From a checkpoint of a small encoder-decoder image transcriber: 4500 steps.
Rows from block 6 of the image encoder of a small encoder-decoder image transcriber, named by matrix and row number. Each number is 500 + 25 x the weight over its row's rms, rounded and kept within 0 to 999. All counts start at 0. Numbers have three digits each.
After each channel's rows are labels from the 100 images, of 14976, where the channel reaches its highest value: "responds to" is what is common among them. Only what is clearly more common there than usual is listed. The data: numbers of one to four digits printed on busy colour backdrops. In brackets: how many of the 100, against the usual share in percent.
# pw: pointwise conv (encoder.blocks.6.pw.weight, 256x256x1x1), inputs 172-255

pw.90:500500500500500466500500539500500500500500500487500480500500500500567500485500500500478500520443500500500500500477500500500500500500500457500551500474500500523500500524500500500500593500469500511500532573500500500500500500533500500564460500482500500525
responds to: length: two (77 vs 25.2)

pw.194:500500500456443500464551500500500500457500500544500500500500500500538500500474500500521495532500500500532500500500500500489500545572500443500500500500566500500500500500483500500527511500500477500500500500500534512500536469500500475439523500500469500500
responds to: bold (72 vs 46.6)

pw.14:580466552500500500537500500500500493500500500500500500500500500500552600398535454500466499500500500500500500500520478528500480500500500500500543500517547500500573441500500500550500500473503574492500500500500500500460510500500500480500500500471500470562
responds to: length: one (99 vs 24.6)

pw.180:500448552500446500500500471500500500500500500500481500479500452500500432500500500554500471500500500500511466500500500500485500500595500500500480500500479500509500500500500543556500500458500470500550500500500565557500500518500492500500500500500500500500
responds to: length: three (90 vs 25); bold (76 vs 46.6); the digit 1 (45 vs 22.5)

pw.28:500500500500500500500417514500524500467436500500500513500500500500500500500500555500458500473500500438500500500530500500500500502500500535500500549553500500481500478500532483500531500500500500500500500500500500443500469500500454500556450500500500500500
responds to: length: four (80 vs 25.2); bold (78 vs 46.6); the digit 0 (50 vs 22.6); the digit 6 (49 vs 22.9)

pw.122:491500459500500500522500500500500500500500500510500500500461576473438500477500500500500500477500500490500444500500500500574476500500475500418475500500500500489510500500510514452500500534453563500500500500500451500552500500500500500500537478496461500500
responds to: length: four (97 vs 25.2); bold (77 vs 46.6); the digit 6 (55 vs 22.9); the digit 0 (54 vs 22.6)

pw.209:500500500500500500500500500500500500500500507500500500535500500500452550625500500500500500500500444500500451500557500500500478500500532500500500500472500500617500500500500500500473500500474500500500500500500500500500500437500500500471464459471500500554
responds to: length: three (53 vs 25); the digit 0 (48 vs 22.6)

pw.233:463500500565500500500500500500500500500500500500500500542500500500458500500405541500500540500500500516500515476500500529500500535564500500534500490590500485445500500500531449500464441500500500531450500500500500533500458500480500500500532500500500500500
responds to: the digit 1 (60 vs 22.5); length: two (58 vs 25.2); first digit: 1 (46 vs 10.1); last digit: 1 (28 vs 9.9)

pw.105:500500500500500528515486500500500539423500500500500500500500500500505500500500462461419500479500500500500542500500500530500444443500463500472500500500500529500500479500500500500500570500500470500500500539500500423621546500466500500500500500500429500500
responds to: bold (77 vs 46.6); length: three (77 vs 25); the digit 9 (50 vs 22.3); black ink (32 vs 8.2)

pw.238:500500500500500556500500470473500500418500500500500500580500500500500500500548500500500509500537500500460500500500500515500500500500500428500500467500500500500541558469536500500500500500500500516549500539488458500500500500500500500577484500538500440433
responds to: bold (74 vs 46.6); length: one (63 vs 24.6)

pw.58:500500500500500444500500500500472551471468500500500500525500500500500500500500500500500457478449500500500425498500500500500500522500500452559500500527500500569491500500500500485500500500500500500500460500500481406500461557500500518507445500500466500500
responds to: bold (75 vs 46.6); length: two (59 vs 25.2)

pw.160:521500500444500500454500500500500500500455500500500500500500500527551527564500459500500500467597500500500499500500500500500500500488500536500500500500500500535500500450500500503450500502500471500500528500500500486500548500481500500500500500579500543500
responds to: length: two (86 vs 25.2); first digit: 8 (26 vs 10.5)

pw.7:532500435517500500500500500500479500500500436463500500500500528500472500543556500500449500528534500428465469531500452429500462500529403500500500500500495500500500500500541443500500500500500500433500448500500510500500500500493500519500500483503500529500
responds to: length: three (84 vs 25); bold (78 vs 46.6); black ink (27 vs 8.2)

pw.244:478500525500563500556455549547514500500456500500500500500493500500500500500475515460500500500500500472536500500500434500500500500500500500500536545425500528500500461500500500500500500500500490558500451532467500547445489500500500500500500500511500536500
responds to: length: four (94 vs 25.2); bold (76 vs 46.6); the digit 8 (51 vs 23.3); white ink (49 vs 8.4)

pw.148:500500500500509500437500496500532500431494500500528486500428477455500506495500500500500500541500500500533500500500500500500500517500500500541453507500500500500500500444503500503500395500500450500500500573455500500513471500448500482500500500500500500530
responds to: length: three (58 vs 25)

pw.237:500500516500500500500481556500422500500403500500512542500500500500500520500500500500500552500500500500500500500500500476443445526452500500500502516538500500500500500500500500500500500500509500500500500500475500524500500500500500527543500500500500500500
responds to: bold (79 vs 46.6); length: three (62 vs 25); black ink (31 vs 8.2)

pw.79:500430500500539494468471500500500500500500500430500518500546538500537500522500500500500500494500500530501500500514500500480508500500500500500500500500500564473473500500498500466500562500500500500500500500500500500500500500500483500494445500500500500500
responds to: length: four (91 vs 25.2); bold (76 vs 46.6); the digit 0 (48 vs 22.6)

pw.0:500500500500467500500500500500499500500500454500442458500500500500500500500500500500436551500460500500500500500533470488500474500517500500500516500500500500543448500500500500465500519451441531500526500500500500500556500500500500500500544500438500485559
responds to: length: four (61 vs 25.2); white ink (25 vs 8.4)

pw.131:500500500500500500500500524396500439500500500500534500486500500454500500500500486500500500500500532500500500551529500500500472500500500489500490500500500500500500500500500500559500500506500500500448500500503500500500500540546500500548500510500500511550
responds to: length: one (94 vs 24.6); last digit: 1 (41 vs 9.9); first digit: 1 (39 vs 10.1); last digit: 7 (29 vs 9.9)

pw.153:500500500500500500500500500500500500500500500455570500506500500500500500453500500500500535500500500459500500500500500478500500455459500464500500548500500500500500500554500500463500500607418435500500500500601500500500500500561500434500444500500500557500
responds to: bold (76 vs 46.6); length: three (59 vs 25); black ink (26 vs 8.2)

pw.164:500517560500500525477500500537500500532475560486500500500515500500463500533500489500553474500608500500500500500535500500435500500500500500500500503500500500533464500500500500500471463500513500474500500484571500500500500500500500500500500500500500528500
responds to: bold (77 vs 46.6); length: three (64 vs 25); black ink (25 vs 8.2)

pw.154:500500538435500500500500500582486500500575521449500500500500500508472438500501500500500509522438500592500500500500500500500500534500451500500500479460500500500500500500590500535488500500500500500451525482500500500550500500500500453500500500500500500500
responds to: bold (77 vs 46.6); length: four (70 vs 25.2); the digit 0 (55 vs 22.6); white ink (31 vs 8.4)

pw.68:443500529483500500500500500500574500500500500500550500500488446533500500500458500500482500500584513500548500500559500500500560500500500500500500500500461508500500500500500500500500500541500500540500500500500500500500500500497476536500500500492500500456
responds to: length: three (61 vs 25)

pw.94:485500500500500500500500500500515500459500507386500500500500464500493553468500500500528500469500500500500582523543500500500500500532536460546500500500500500500471500500500500500500459500492531500500500500500500449500500500500500500488500457531470500500
responds to: length: four (99 vs 25.2); bold (83 vs 46.6); the digit 0 (52 vs 22.6); white ink (37 vs 8.4)

pw.123:500500500500483500532500500500464500500500500500500500536500500553500500601500500602500500449500500551474500500525500500500500500500500500500536500500462536595500500500500500500500500500500500446500500500519500500500440500524471500437526536553500500500
responds to: length: three (99 vs 25); bold (72 vs 46.6); yellow ink (30 vs 8.4); white ink (25 vs 8.4)

pw.162:500474500500500500500500500500500526482500500529500500500500500500500500409458500459500500500500500500500630500500500500569500500547500467477500457500500582500500500565500500500500469500500500500500500500562500500500500500500500460500500500500553500464
responds to: length: two (92 vs 25.2); bold (76 vs 46.6); first digit: 8 (32 vs 10.5); black ink (29 vs 8.2)

pw.179:500500500500500500500500500500500500500547500500500500500500500550518531500500500500500500500500500500440500500486500500500500500500500500500500500481500500513500500541500500522500580500500518500543524500500514500500500500500500561500500500465500485500
responds to: length: two (66 vs 25.2)

pw.138:500500520498500500500500500500500500500585548500546500500439500430500500458500545518500550500500500500500500500500500441500500500500500460467500500500500500568500500500500500500519500500500500500465500527500500500532441500480461500500467500500500522500
responds to: length: two (55 vs 25.2); last digit: 3 (29 vs 10)

pw.185:594500500500500500542571447500443584526512519500498500500500500500500500500575540500500458555500500500500500500500477500500473488500535500480500464500584500500483500500500500458500500500500500500500500500561500500500500441500500539500500500500500588567
responds to: bold (76 vs 46.6); length: four (59 vs 25.2); last digit: 1 (34 vs 9.9); first digit: 1 (31 vs 10.1)

pw.25:500500549500545500423500500500552461500500500456500500464500500500505494462500455526500500500527528567500493500500500500462500500500500584500525521535500535500500500500500500500507500580500441500500500500506500500500500500449500455500477500489500500500
responds to: bold (75 vs 46.6); length: one (56 vs 24.6); first digit: 1 (29 vs 10.1); last digit: 7 (26 vs 9.9)

pw.108:500500513500500500500500500500500500500510500500500500500500500500486500424416514500500525500500548500500500500468457535500500500512483500461500536466500500500500500476500463500500500487566500500565436500500500500500500500500500500500500500525456570513
responds to: length: four (96 vs 25.2); bold (72 vs 46.6); the digit 8 (52 vs 23.3); the digit 9 (45 vs 22.3)

pw.135:521500500500490510500500500500539500500500500458500500500500500540500500571500489500500500500530500500500480500568500434500500500500589500500556571500500500500500500500500500545500495493463545500500500525500545500500500500500492516445500500500500529500
responds to: last digit: 1 (32 vs 9.9); first digit: 1 (31 vs 10.1); black ink (25 vs 8.2)

pw.217:500500500500500500500539443500512500500500500500469500500450500500500500406557586500518500500500520500443500500582500500484500500500500405500500500500561500562500500500500509467500473533511500529500500525500500500435500500459500501500500500532500500550
responds to: length: three (74 vs 25); black ink (25 vs 8.2)

pw.61:500409500500500500500500539478474500466500500553500500500500500500490403458488500500586500537455461500500500500499500500500500500500500430500500500580500500442500500500500417504500453500500500500513500500540500500500500500489500500480500500500481500500
responds to: the digit 1 (52 vs 22.5); length: one (51 vs 24.6); last digit: 1 (42 vs 9.9); first digit: 1 (41 vs 10.1)

pw.63:500500500486500500500500554500500500500500500553561500500500500484500500500500500559500500500520499454500500491500539548500500554500500500500500500500500500500518500500500500500500500500537500441517500500500500525463500500500500500500500500500537500527
responds to: length: two (66 vs 25.2)

pw.31:500450500500500511500500500500500448500499529500500500500594466500500500500573500550500500468500500500500500500500500500456500453475500500470476483541448500500500500500500462500500500481500479500500500552500500500513562500454500500500500500500500500500
responds to: length: one (55 vs 24.6); last digit: 3 (28 vs 10)

pw.95:500500500500475500500500535520454496500536500490519500452482500500500500500489500500458500500500536500500500421500500500500494586578500500500505500474500500476500500500500448500500500500528500500500500500500500557500474500500420500500500500500551562500
responds to: length: three (97 vs 25); bold (79 vs 46.6)

pw.253:462473500500474566500500398500446500500500472500500500500456500506500500500500500473500500464521500500500500500473500500500447549500500500500500500500500500500500500500500500500500544500529500500463500500500500500503541513500500553459500429464500500500
responds to: length: four (51 vs 25.2)

pw.8:500489442500458500501488500500500500500500500500500485500500500500500500458500544500467500467530500500500500523500500419441541500431560500500500500500511500487500500500500500500500454536500500500500500500500500531500501478548500500500500500500500500500
responds to: length: two (58 vs 25.2)

pw.60:500500500500500500571500538500500500553500563500500486500500500556500500475460457500500500500452500500599482544500568518486500500573520500500538500500500500500500500500523500500500500500462500538500483500500500557477500563521500500500500500500449500500
responds to: length: three (79 vs 25); bold (75 vs 46.6); the digit 6 (46 vs 22.9)

pw.169:557500531500423505500481500500500500500500476500465500524500500500500500502500500500500459500500500548536456500486500500500500500500576544511500453500500500500500500500422483500480500468445500500500503500466447485455500524500500477436500500500457459474
responds to: length: one (61 vs 24.6); last digit: 1 (30 vs 9.9); first digit: 1 (29 vs 10.1)

pw.249:500423500500500497500500500500519500500480500500500500469565500478500542556523500500500534564500500500500500500500500549500500500480500478500500500500500500500500500500612403500500500500500500558500500500501500500500500500513499500500500500552529500422
responds to: length: four (63 vs 25.2)

pw.202:500407473545523500500500500433500500474543447500500500500500500391500500503500500504500437500500500500500500500500508519500500500500500508500500530500575555527500500500500447500519500500500500500500500500500500500500564480440500507500437524441500491527
responds to: length: three (94 vs 25); bold (77 vs 46.6)

pw.212:500500500500500527518500500500500500500525500500500500500460500500500560445500464500500500500570500500500500500500500500500451423500500482500500500448506500500500500500513455500416500500500525500500500500500491500500500500488500500500500456500500553500
responds to: length: four (96 vs 25.2); bold (74 vs 46.6); the digit 0 (54 vs 22.6); the digit 9 (45 vs 22.3)

pw.106:421500500544500500500467415542500500500500492500500500500500500500500500549500563500500522524500500500462500500500466509500500500577500522500493500528500500573500523500533482500500513500448500500500462500500500500500486459500484500529456500500500500556
responds to: length: three (53 vs 25)

pw.146:446515500537500500537500500500500577527435500541500500483560500500500500500568500500449500507500500500537500500500500500500500500500500500604500487560500500527500500500500475491500500500500500500500500500500500449500500500471500500500500538500557500500
responds to: length: four (89 vs 25.2); bold (83 vs 46.6); yellow ink (29 vs 8.4); white ink (29 vs 8.4)

pw.113:514500530534500500454502500500500500500484500500500500500500500500443475500500500500476500500500541500500500500500500500500500514467452500500500500497500500500467500500573500529500500559500500500500500560474500498500500500500526500500593500500459548500
responds to: length: two (53 vs 25.2)

pw.10:442584500500420500500500472500500500500500500500556500477482500500473500500500500500500500500431500500500500470500500500500500456491500500500500500444523460500500500500500500500454500584500483568500500500526458500500500500500500500500401500500439500608
responds to: length: four (91 vs 25.2); black ink (30 vs 8.2)

pw.178:539500500464500474478500500500500500500500500500435500500500500500554500500500463528500500500532500500500500500500481500527443463500500500500500414500500500500500581414438500500500557540500500500475500500500476531500500500500500500500500500500500500500
responds to: bold (72 vs 46.6); length: one (54 vs 24.6); yellow ink (26 vs 8.4)

pw.208:534434479500478500500500500414500500500500422540500500500443500545526500500500500500463458428497500500500500500486500500471500454500500497500454500500467500453500469500528500460500532475500500500462500500531500500500500500546500500500500500500500500472
responds to: on a plate (70 vs 40.3); length: one (66 vs 24.6); first digit: 1 (39 vs 10.1); last digit: 1 (38 vs 9.9)

pw.175:500500500500500500500500500500591500493461509586500500500473594463500500500514434476500500500500469433500488500500500500482500500506500473526500500500500500500454500500500542500438500500544500447470462500592471500500500482500533500500500500548507500500
responds to: length: three (79 vs 25); black ink (28 vs 8.2)

pw.215:500500535500500500500500500500500500500500500500500500500569500500500500500555602511500500509500519500500465500520500485500500559500500500500500500500500500500500500487457445500500500517500500500500500500500500455500500489500500500500500500500439500500
responds to: length: two (55 vs 25.2)

pw.26:500500449500582500500556500500503500500565500474500500542429500475500573500500500520533534500500500449500500500500500452500509500500500554500500478500500500500500500500443509500500500500500500480539500500500500500477500527500483500500500500500485500500
responds to: length: one (86 vs 24.6); first digit: 1 (32 vs 10.1); last digit: 1 (29 vs 9.9); last digit: 3 (26 vs 10)

pw.251:500500500500500500500500500500500500500500563588500500500500500500466536563516500500500500500457448500500576500459479500517500500500500500500537500536541571500500535460500500500464500540500500500500500500500500500553500500500444493500500484500500500500
responds to: length: two (67 vs 25.2); first digit: 1 (35 vs 10.1); last digit: 1 (30 vs 9.9)

pw.172:451500459500515500509500580500500500500500500500500458500415500490552500500500500500500500500500498442500500500500500500500500487500500504500500500500458500500500500500500500500454500446500468467500560500471472500500500500500500423500500475500500500500
responds to: length: two (80 vs 25.2)

pw.40:500500500500500500500500500500500500500500500500500500554547500538500500500500500500500553500500500500500495500500500500500500468500503500500500500500528512500500500500500500500473500500500406550468507515500551500500500500500500478500496500500500500500
responds to: length: two (56 vs 25.2)

pw.100:456500461445500567500614500523500500500468500500500500500500500525595500500500465548500506500500500500554477500538500500500500500500500500500500500477490500500524429500500500522487538428500500500500500446500500454500500500432410441555500500500543500500
responds to: bold (72 vs 46.6); length: four (51 vs 25.2); white ink (25 vs 8.4)

pw.196:500500500500498500500500471471500500537548461500500500502518422500532500500500500500500500491532500436500569463500500500500500500500500500500528500500482500500434499500500500500483500529500500500500479500500467500500472500494500500500473500500409500453
responds to: length: two (66 vs 25.2)

pw.210:500500512458500500490500500500500556528500500500500500500500574434485445500478500500500500500500500536500472500500456500453537500535579593502479500500500500500571500500438550500500500500500473500500500500500447500500500500500459500500500500500500542500
responds to: length: four (96 vs 25.2); bold (79 vs 46.6); the digit 8 (55 vs 23.3); the digit 0 (51 vs 22.6)

pw.126:500500500453500457500500500500515500500500500482515580438559516500500500487500500500500500457500500500500500500500558500500561517500475500500500500500503500500500500500500500500469500500445538436505500455500500500500500500500500500457500500500500500500
responds to: white ink (25 vs 8.4)

pw.204:500500545482500558500500500520500500500570477500500500500492454500529500529500460500500500500500500500450500500518500500500565500563433500581500500424500451500500500500500500500500496482500526530500500500500533500422476500500537489500500500500500500500
responds to: length: three (86 vs 25); bold (79 vs 46.6)

pw.224:500454500424500500517500500500557500443500500500503500500500530500500500446500487500481500500534500573500500500500500500500500534500500500500500500500545500500559500475532488500500500568500500547500500458500500500500500500569500474500500544500574500557
responds to: bold (79 vs 46.6); length: four (52 vs 25.2)

pw.207:500500500500500500464500443458500500500500500500500511528539500432445500500534500500500561500500560497485500500500500500500558500497500500449500500560500500500500534472500500500500500500500474477541500500500490471500500500519500477452461500452500500572
responds to: length: two (93 vs 25.2)

pw.246:500601443525537500500500500500500500500500566500500500500500500500500461500500500500500500500520500500466422500500500500500466535519500500441500567430434500500500500540528500500500500500526500500500500509537500500500500500500576500450545455500500619500
responds to: length: four (99 vs 25.2); bold (76 vs 46.6); the digit 0 (54 vs 22.6); the digit 6 (49 vs 22.9)

pw.201:544500500500533500500500500500500500500500500481500500531500500500500500500477500500442500500500497500504480500500500500500432500500500559500446500462500500500500500500500500500500427454482500500500500500500500500500500409442500500500547500500452500500
responds to: length: one (97 vs 24.6); orange ink (35 vs 8.4); yellow ink (25 vs 8.4)

pw.221:467500527500500451482488543500500500500500500500500500500500507500500500500500554556500500500500500527500471500500500527500500500500500500500500500500546500522524500500500500601500500500475565455500511500567500553500500500500451500492500421500500459500
responds to: bold (79 vs 46.6); length: four (62 vs 25.2); the digit 9 (48 vs 22.3); the digit 6 (47 vs 22.9)

pw.43:500500500500500500500543500500500544500500445500601500509500500500500518456500500539483500506500500500500500521540500500500500500500500500563500500500433521500500500500500436500500500491500500500500500505500500456500506500518432500500500500498500500500
responds to: length: two (92 vs 25.2)

pw.109:500500500500500500565500500500500500491500418575500500500500453533537500453500511500500500575500500553500500500500461500500500500500530500500500500500500500500500526500500500500500500500489500500456500500500500449500545500500500500500500431500500474492
responds to: length: four (75 vs 25.2); black ink (27 vs 8.2)

pw.189:500500415500500500500500500498537537500500500551482500519461500500500500475447500500500500500500500500500500500500500500500500500418481500500575500500500500563500500500432500500500500549500488500416448500471500500500470558500443500500472500500500500500
responds to: length: two (74 vs 25.2); last digit: 1 (30 vs 9.9); first digit: 1 (29 vs 10.1); last digit: 3 (25 vs 10)

pw.218:500526500500500500500500500500500500500500500500500500500500424500500500500449500500500500433500554456500500500436500500500457500500500500500500500500413500500500609500500515500463504500500500532500500500439500500500500500500500500500500435500500500500
responds to: length: four (99 vs 25.2); the digit 8 (47 vs 23.3); white ink (25 vs 8.4)

pw.45:539500518500500500484500500500500500500500500500500495500500500483500500500500412488500560452500532500500480585500500557500512500500554500500488500532500500500500500500500500494500500500419500500500500500500500473500500500500500596500500559481467500500
responds to: length: four (100 vs 25.2); the digit 0 (53 vs 22.6); white ink (26 vs 8.4)

pw.182:500500500504500500500530565500500500500464463500500500500500500500500500500500441500500500516500500500500500500516538500446547500469500500500500423473500500542500500500546500500500500500500500500500527500500574587427500535500500500500500500500500500500
responds to: bold (82 vs 46.6); length: four (82 vs 25.2); the digit 0 (55 vs 22.6); white ink (32 vs 8.4)

pw.248:500569438478500552500500500491445484542500500500500462500519500500500526500500500500500500500566500500518500500500438500500494500500500448500458500500500500500500500534623500500463500500500500500531539500492500528500500500500516523459497500500500500500
responds to: length: four (98 vs 25.2); bold (77 vs 46.6); the digit 6 (51 vs 22.9); the digit 9 (49 vs 22.3)

pw.125:539500467531500500553500519500500500500520500500483500483533500500507481500541535500589500500500539500500500500500500481500500450472454500500500500472455500500500500500500433511500569452500500500500500500561500500440500476500500500500500500500461500403
responds to: length: one (84 vs 24.6)

pw.89:500461491500539500500507500474500500500500500500500404539500500500500500500500500500500500577512500500500404500500500500500500500453500461500500500511444481500483477460500500500500500480500539500512500500500500500500500512500597500500500500500500500500
responds to: length: two (67 vs 25.2); last digit: 1 (27 vs 9.9)

pw.225:500500463500500500500500500529500500546500500500500500500500571500500500446500500444500560500500500500500500463500500428477500500500500500500410500500483500606500500500500500500439539523500555500500468459539500467500500500500500500500528500516524500500
responds to: length: three (71 vs 25); the digit 0 (58 vs 22.6); the digit 8 (48 vs 23.3); white ink (35 vs 8.4)

pw.99:500543500519482500500500500500500487562580500500556500500500500500484500534456500500465500500433500500500508480436500500500476500569500500500500500500500500500500500500500500500496500528500500451500500500500500601478492500555500500500500500474484500500
responds to: length: three (61 vs 25); black ink (39 vs 8.2)

pw.121:462500505500500500500500500500500500500500500500500500425468500500500515500500457500402476521500500500500500500500500500530500500500500431487500454500500463500500500500557565500500507500500500500500500533500500500494500542500500500511500556500551566468
responds to: bold (77 vs 46.6); length: four (62 vs 25.2)

pw.12:500500500500500500500480500500500500506500500500500500500500459594530500500500500500522500500500500500500527430482473502548500486500500500508500500500458439500500500500500500500500500500500440553569500500500500528453522589500500495500500446500500580500
responds to: length: one (85 vs 24.6); bold (73 vs 46.6)

pw.46:500500473500496500500582500452500500563500545512500505500500500500500518427500533456500500500500500500500500500539500455475500500500554500500500461500500533500500500521500500500534475437500500500500500500479500495500483538500500500500500500500543500446
responds to: length: one (84 vs 24.6)

pw.232:500500500500500420500500474500485560500500500440500500500528476500500500500500500500454500442500500500500500500500500500500552500500500500500500500478475500515500500497446500500500500500446500500500500575500500500469468503500500500500436500500500528500
responds to: length: two (73 vs 25.2)

pw.91:500500583467500500500543500500500556500500500500488530500593500500500500500500500500500500500500500504622500558500500500500445527500500500500500500500500515500473500500500528536500500500500453495500500529500556500500463500500500500500500500468500540500
responds to: length: four (100 vs 25.2); bold (79 vs 46.6); the digit 0 (52 vs 22.6); white ink (27 vs 8.4)

pw.167:500500500500500500592500500550528568500500437500462500500500500500500500576500544457443500500519500551500500500500500500500500500429536464500500423500500498564549500500500405500500500500500500500541500500517500500500500500500500500500500500500500500461
responds to: length: four (83 vs 25.2); bold (79 vs 46.6); the digit 0 (47 vs 22.6); yellow ink (28 vs 8.4)

pw.4:421536500500453500500500500500500500500555500500500539500560500430500500500500500500501500500505500500500500500500500500500500500500500523531500467500558500500500500500500500500567469500424500500500483500500578500500500429500500500528456500500500500501
responds to: length: one (98 vs 24.6); last digit: 1 (33 vs 9.9); first digit: 1 (32 vs 10.1); black ink (28 vs 8.2)